From a checkpoint of a small contrastive image-text model.
Training: adamw at rate 0.0012, 6700 steps, batches of 128.
Data: 195000 training examples, 4.4 epochs.
Rows from block 4 of the image encoder of a small contrastive image-text model, named by matrix and row number. Rows with one number within an expert belong to one neuron, the router's apart. Each number is 500 + 50 x the weight over its row's rms, rounded and kept within 0 to 999. All counts start at 0. Numbers have three digits each.
Before each expert's rows are labels from the 100 images, of 14976, where the router gives the expert most weight on average: "top examples" is what is common among them. Only what is clearly more common there than usual is listed. The data: made-up ball-and-stick molecule models.
# router: slot weights (encoder.blocks.4.mlp.router.weight, 4x160), inputs 0-79
# up: expert up (encoder.blocks.4.mlp.up, 4x160x160), inputs 0-79
# down: expert down (encoder.blocks.4.mlp.down, 4x160x160, transposed), outputs 0-79

# expert 0
top examples: small balls on sticks; balls: three; balls: four
router.0:393505469441540465533463554505495517498510494401463481503415521457497467548508361506505513580412438484500526527459487489557503428495474559511565560396516443589543588548470527515541492471483488452526515530449485461520465472496555510441454417
up.0:500482500556436500594623446500494442500500403409562500500557500500494500500488500500500500500500500500500372500559500673500500595375500500500500500500500617500500326500500508403473500500484500500500284500500500500500500500500436500500500500
down.0:500500500571500500500376500500569500500500500572500500500500500556500565500500500587442500500500500500781452431458596500500500500500500516500500457559585500500500500500500500627594500439500527457500500500500586500500500500500500500499500500
up.1:405500500500500500500500500500429500500568500500449622588500500500500500500483447500500500632500500500454500500500500500500500500500500500555500500452541390500545659582425500577630500558588551500500423500296500500500500500516648419416500500
down.1:500500560555440500500500386363373500500379500500500500413500500500500500500500500486500500497500570500500419500500500500500409500500431500500500500440500592500500500500500500500362500500500544500587500500500500500545500500500500500500500500
up.2:606500500500500500500500500433500546466500500500500500451500500571500500500500500500500500214500500500500249500500620500500500500500500500500394500538500552500500392500500500500337500468500500500500500500586500500500500500500380500500500585
down.2:500461500500500500389500500622500500500500500500583612500585379500431500500500500500500500500500345500500600606500500500500500500500500500500500500549500500500500500500500440538626500500500500500500500500500488500500500500500414500500540550
up.3:568500536500500500500500500500500500500500397500500500500500500601500500500500500500500500317500500500571233500500578500448500566500431500500395500532500533500431409500500500500405500500500638533500305500575573500500500500500396500500571565
down.3:472500500500449500350500500500500500500500500500500639500500352500500500378500500500500474500500500500500648500500500500500500500613619500500500500500507500500504518500401386500628590500500500542415500500500500500500500500500389500500520500
up.4:591467500493500500500527500586500500500378500612480693500500500431500500581440500500500500500536500500500500500500500436500500518500500427500352347560500496500500500591500572500534591500629536523500552500396450500500500500500568429478500426
down.4:523508500570500500500607500500500500500500573500500500500603393500373500500537500500500443500500500500500500493622500500500500500500429500500557575500500500500411500509500500500397500500344500500500496500500500500500574500375500500500559500
up.5:500538500500500553536500500500420433500500500500500669500500475404500500500500500500500500624500547500441500500500440500565500500500500457500500500500500417500500662500500589500500500625500500500500500500270500500500500500500683449500500500
down.5:500500500498500500500500357500405621478346500500500500500500500500500500571500500500460500500500500500500407500500500500417500376500395500500500500500500625500500500534500575500346423500391594500624500500500500500500500500500500500500500444
up.6:407510500537500500500500500500447410526500485500500500500500591432500547500500500457500500604500514500446577500432500593500563500500568500562500424468503427500500627500500500500500500500500500500500500500376424500500431500500604500500500500
down.6:480500500500408631620504500414500500500500500407500410500500542500500500500500500604408500500500500548482387500500500477500500500401500500534500572470500567500456500528500500501306500554468500500500483500500500500500500559500500500500500500
up.7:500463500500500512500500500500500500500500500500426766500500500354500500500510500500500500500513500500500500500500500438500714556500500500545500422500500490500500533588388500500531500549645497500500561500255500500500500500673592500500500500
down.7:500500500500500500500500500500500500500500606630500500500574500500500500500588500500500500387500500500500500500709500500500313500500433500500500500476500690500500500500500500500359500500500500500500516500649500500500637500333395500500500569

# expert 3
top examples: space-filling; green ball; orange ball; yellow ball
router.3:554548506635493547468535472550468550490560507565448556555589527541529508515533590493492475320566558433484435494471487435505459596532498508523470464525495474553497507510512496578526479547539654515499452507532452483495485521499524458443461510
up.0:500665479500500500500539341500462500426500586500500500500500530438500383500500500500500500500500500500500500500500500500500500500500500500500500500339500500500610500500500625500500431560500500500500500500500500500500500500500562500500500500
down.0:500500526500573500500284500419500644500376500500440500500500500500395500546464500500500500681500500500599500500500500500500500411500500500500500500500500600596500500495500500566500500500500547500592500500500573500500500500500500500500500500
up.1:500392500500500444696392500500599500500333500500500390439401486500500500500500500437500500500453586543500485363500500632500500500500500500500500500500500529500422500419500403500500500500547500500500576500500500500500629500500372500500622588
down.1:500500451500450500301500500654500500500557500500500500601576500602500500354500545500500500432500500489500555500500500500500500500500500500500500585500500500500500500500500500666500500500500500500436500500500500500500500500592500638500500500
up.2:391500500500500431669500555500584500500393500500553422449500500500500500460575360429500500500500500500543570500500500606500640460545500391500500500500500500500411500500500400500500500500500500413456572500407500601500633500500387500500500568
down.2:500500500478500500374500500500595500500500500500579500500500500500496500404500560500581500500569365500500500500500500500500500500500574598432500500549500500500592500407500500500500500438500500500421500500500500500390500500500390588587500561
up.3:500500551500500500638434583500594500500500500500500414500500446500500601500500349398500504500500574500500500500500500500500623500500500500500500500528500500500420500500500367500500609500567500423500617500500500500500650500500359500500500500
down.3:500500500500419500500500500619614500475500637500620500536500500500500500406505500500560500500500379500500584500500500465500500500521500500534500500500523358369500500500500500500500500500592500500358500500500500621500478500500500500500500572
up.4:500590500500414565327606445409500500500500601482500598549484500686500500500420500500500500500500500500500500500500500500373358500464568449500500593512500500500494483500387500500388591532424538500500480500485500500583500600500500500561457500
down.4:417500500498500500500500500500500500500425500518500500367445610500500500545500500515427500500500500500500470412500629500500500500500500500500500500500423567500500490500500500500500500399539500500500413500500500564500500500500532430449500500
up.5:585500500500500500623500500500500500500500500500472500500562500500500500500500529500540550500500500500500500500500484500500500500500500422556500500500500500500500500500500500500500500615500545431500374500500500500575500421500576406500500500
down.5:500591500500500500500500500500500500436500500546500500504500500500500500500500500500500459500500500500500500496500500389500416500500363500500500410500500500500500500500621500500500500500500500364500659500500500500500455356500593500500449460
up.6:367500500552433500611434500500500500600500500500500433500384500382500500435500500500500500500500500500500568500500500500406500500537534426467500500500586500500500500500500360500500500500500500500449500500500500643403639500500330495500603577
down.6:392500500584436500500500575620632433500500500500500500359500500500500375500565609500500500500574500500500567500500624500500500500500607628500500608500500500500500500500500500500500500500500500500329500500500500500381500583500500500500500500
up.7:375397421500447424430500500500425500606500500445500553500380549473473571451500500500443500500534509500475500500500500602393500561500594439500500500500574500459500624500500394500500589444500500568369495500436500500500500500422500500500500541
down.7:476500413500500500535563612500514500500500500500500500443500543532430500548500500568500536454500554625500500500472591500500560500500568540500500500500500664500500538500500500442500474433397513500430458388500490500500500632363500500500500511

# expert 1
top examples: purple ball; space-filling; branched
router.1:538526568484503583531543403420490414588521502481456511551492430459524467518566481567547589591520570543467538577582426491541474497410563477494543568539465488499552482531533519502491560567524491546593559446499463477525468469548569586602560482
up.0:500300500500500500603500500500500500500500500500500308500500575500403500500500500500500500500500500500566216500500500704500500500500500500500500500689500500500500500500500351500500500500500500500500500500500500500500696500500500500500500500
down.0:500500500500500500277500500500500500500500500500500500500500500500500500313500500428500500500500500500500500500500500373500500409500500500500500558500500500500500500500309500500680500500500500500500500500500456500500500500589500500363500500
up.1:582633500500636500548500429500415571460500500566444500560541513500500462572487500582487500601500535500500491500500416405590500479500457500500500500500500500612500500594500551500535462500500562500500468528500500373561405500526633454493500417
down.1:500500500500500500500500500475500613583441500500500500500463572500417549500500579500556500500500500500500461491500525541354459500500500500431500500500500597500500577438500439500500500500387500500409500500500500534500489564500500500500404542
up.2:500500607500500500500500355500500272500500500500479500500500388500500500500500500500500500610500500500500500500500500500500500753500500500353500500500500500500500500558500500500500500590625500500500340500500500500500612395631500500500500500
down.2:500500616500500477500500500500500500500416500529564500369370500500500500500611500319500500385500500500500500500625500500500500480475500500500500500388500500500500500500500579615500500500500500455500500502533500500495500596266500500431500548
up.3:445500500500500500500386500500500500500500500348500500500500500592407500500500500500500500500500628366500500248500500500500500548500383500500500500500500500500500463500500500500500500406500500416500500500500500500500500500500500500276500500
down.3:500500500500500500401500363500500500500500500500408500500500500500500500500493584500500554500504500500500500500354393500500500500500500561500366500606500500500627586500500500500500500500602500500500526533500500500500417500682500523500500500
up.4:500500500546587500500500500417500500500500500484500500577500500500500500500500500500500500500500500500500500500500500500500500500500500500601500500346527500572500500500500565500500500500500500500500500500500500500500500500375500391423500500
down.4:500500439500500500500500352500500500500500500500500500500500500500500500500500500606500500500500500500500500500500500500500437500500500500500500500678500500500500593449500500500500500500500500500500603465500500532500500500656500500644500500
up.5:453355453500500500500500500500500500549500500500500500500500475546454500500500500500551500431458500500500315356500500642345500500500500500371500500500500532500423500434500416500435468435405500500500500500500659500500632598500356500427500619
down.5:377500500500500500334500532583492500436471500500500500500500500416500500384422627500500395500631500410441661500500500500500500500535646500500459500500500347500570500500340500500625500500500500500370500500500382500458500500500500500500500500
up.6:500388500500413500540500500500500500500500500500500500500500490500500553500500500500606500416500500500500500500500611610500517500500500500345500500500628500500423500500533500500500427419500500500500500500500688500500500500500321500500500643
down.6:500610500500500500500500500602500500500500500500500500449500500500500500350500615500500500500603500397500654500500500398500500500500661500624500500500500358500612500500500500500595500500500500586500500500442418500500500500500500500473500500
up.7:582623500500500500497500500500500500500500500579445595500500540500610500609500500500394500500500489500446641597559428500572500500500500500602500500500403453473585500590500500500500500500500500500500587500500338401500305500500500552500572396
down.7:600500539500600500619500421427445590500500424500459500500500500500403500500500500541500500500404540500482389500500500530500500500461371500500598500457499593567421500500500605500377500541427551401500500500500500500515500500500500491500571500

# expert 2
top examples: space-filling; balls: three
router.2:510482455562520539473606569421502554514542488571506482483456589528540538509620509432409521381515465469510452493491489491479513483428344483597466499528471504497507468512532511534527475504554491481508555469463470488542481526454580552472463517
up.0:500617500500500500500454460500612500500672500500620500542500500332500409500500459513500500584401500500573500500500500500531500500573500601500579500428500500594500500500398500500500500500523500389500397500500527500500500478500500500500500500
down.0:500500500500452500493500500500428500500384500500500500500500500500500500500500500558358347642500582394452500500500500500427675500500500500454500500500638500602500500500500464500500500500425569500564571500500500500500500663461434500500500500
up.1:318500500498500401576500500500500500500500459500500488500659500500500529500546434500500500500500500500330500500500460500500500445500571500500500500500590500500500500500500339500500515384500422395431572500500500500500579439572500541500500528
down.1:500500500500579500336566529597500500500545500500566500500500500500500500500500500500541389500500451462411500500500500500500500500500500500500518500500431402500612500500629500550500449500431451500500500576500479577442466500500500500500500500
up.2:500359500500500500500500500500495500500602421500500478472629500376500500500563441437500500500500500500500500500667500500500500500500500500500500500500500500500566500500500342597500522500500433394453500500500500500500588500500500500500500500
down.2:500500467500568422500535500578500440500500628500567500506500500500500500500500500500614432500594447500439500500500500500500500500500500606500524462520500416500616500467630500500500500500441409532414500551576500500500419500500500565500500500
up.3:271442471500500500631461500500626454538500500500500417500500500377500500366537500500500500500500500500500500500500500500500500500500581500500500500500579438563500682461500337500500500421500439500392500500500521572500575500500500500500500500
down.3:500500500500623387500500541500500500500518617500500569522500500500465500500500500500611440500574500602455500499550500500500529500500500608500532500500450552500500543500630500474500400439393500500413479500500500500500406576500424500500500500
up.4:500500643500500500500530465500434500500500500429500596500425500573500500500500554500500500500611500500575435500500500500445368516451500500500500621500500500565413500500500500500500500500458593578500372500500500500500463550500500368447427500
down.4:500423500500380500500421500466500500500383501500532500500443500500395500500500500500500500539500500593544535500500613500500500500570500404500456453500659593437500500500378500500500608500547500568446500500445575615500578563500500500500530500
up.5:500500500500500500536500500498500500594500439500500500452618500500500582500573500427500500500388500500335500381500500564500500500500500460500500500500592500637500572457500308500500574500500431500500500500461500500500674500500500551500500602
down.5:500500500537534500500519541538500500503603615500500605531500500500508500500500500500609500366579443500500500559559500500500500500500500500500500500500500428500500545500636470500481500500500500500428500500500493500500500500500500500500500500
up.6:500611500434500393567500464470500531451500559460425500469442554500553426537500559500500500500500500500500570581406436466500500500500500500500591638402500578500563417500500500408500500430500410591465511500500500403500527445586500500500415404
down.6:500465500500500543500500500500548500500500500500453452500427546500500500574554554500351391500565535358535500494500519500401500500500430500500510500500523404626500566500500500500500500462500500500500619500458376528500623501410500457500395501
up.7:500500500500500500500500500500500500500613500500500500500632500500500500500500500481500500500500500459500500524500500338500500500500604617500500500559500438500500500500500500500318500500500500500500574431500500500500500500673500500500500500
down.7:500500500500500500500500500660500365500500500500500500500371500500419500500500500500500194500500500500500702500500500500500500500491500500359500500500510500500500500443500500500500500500500500625500500550500500500500500625500500500500500489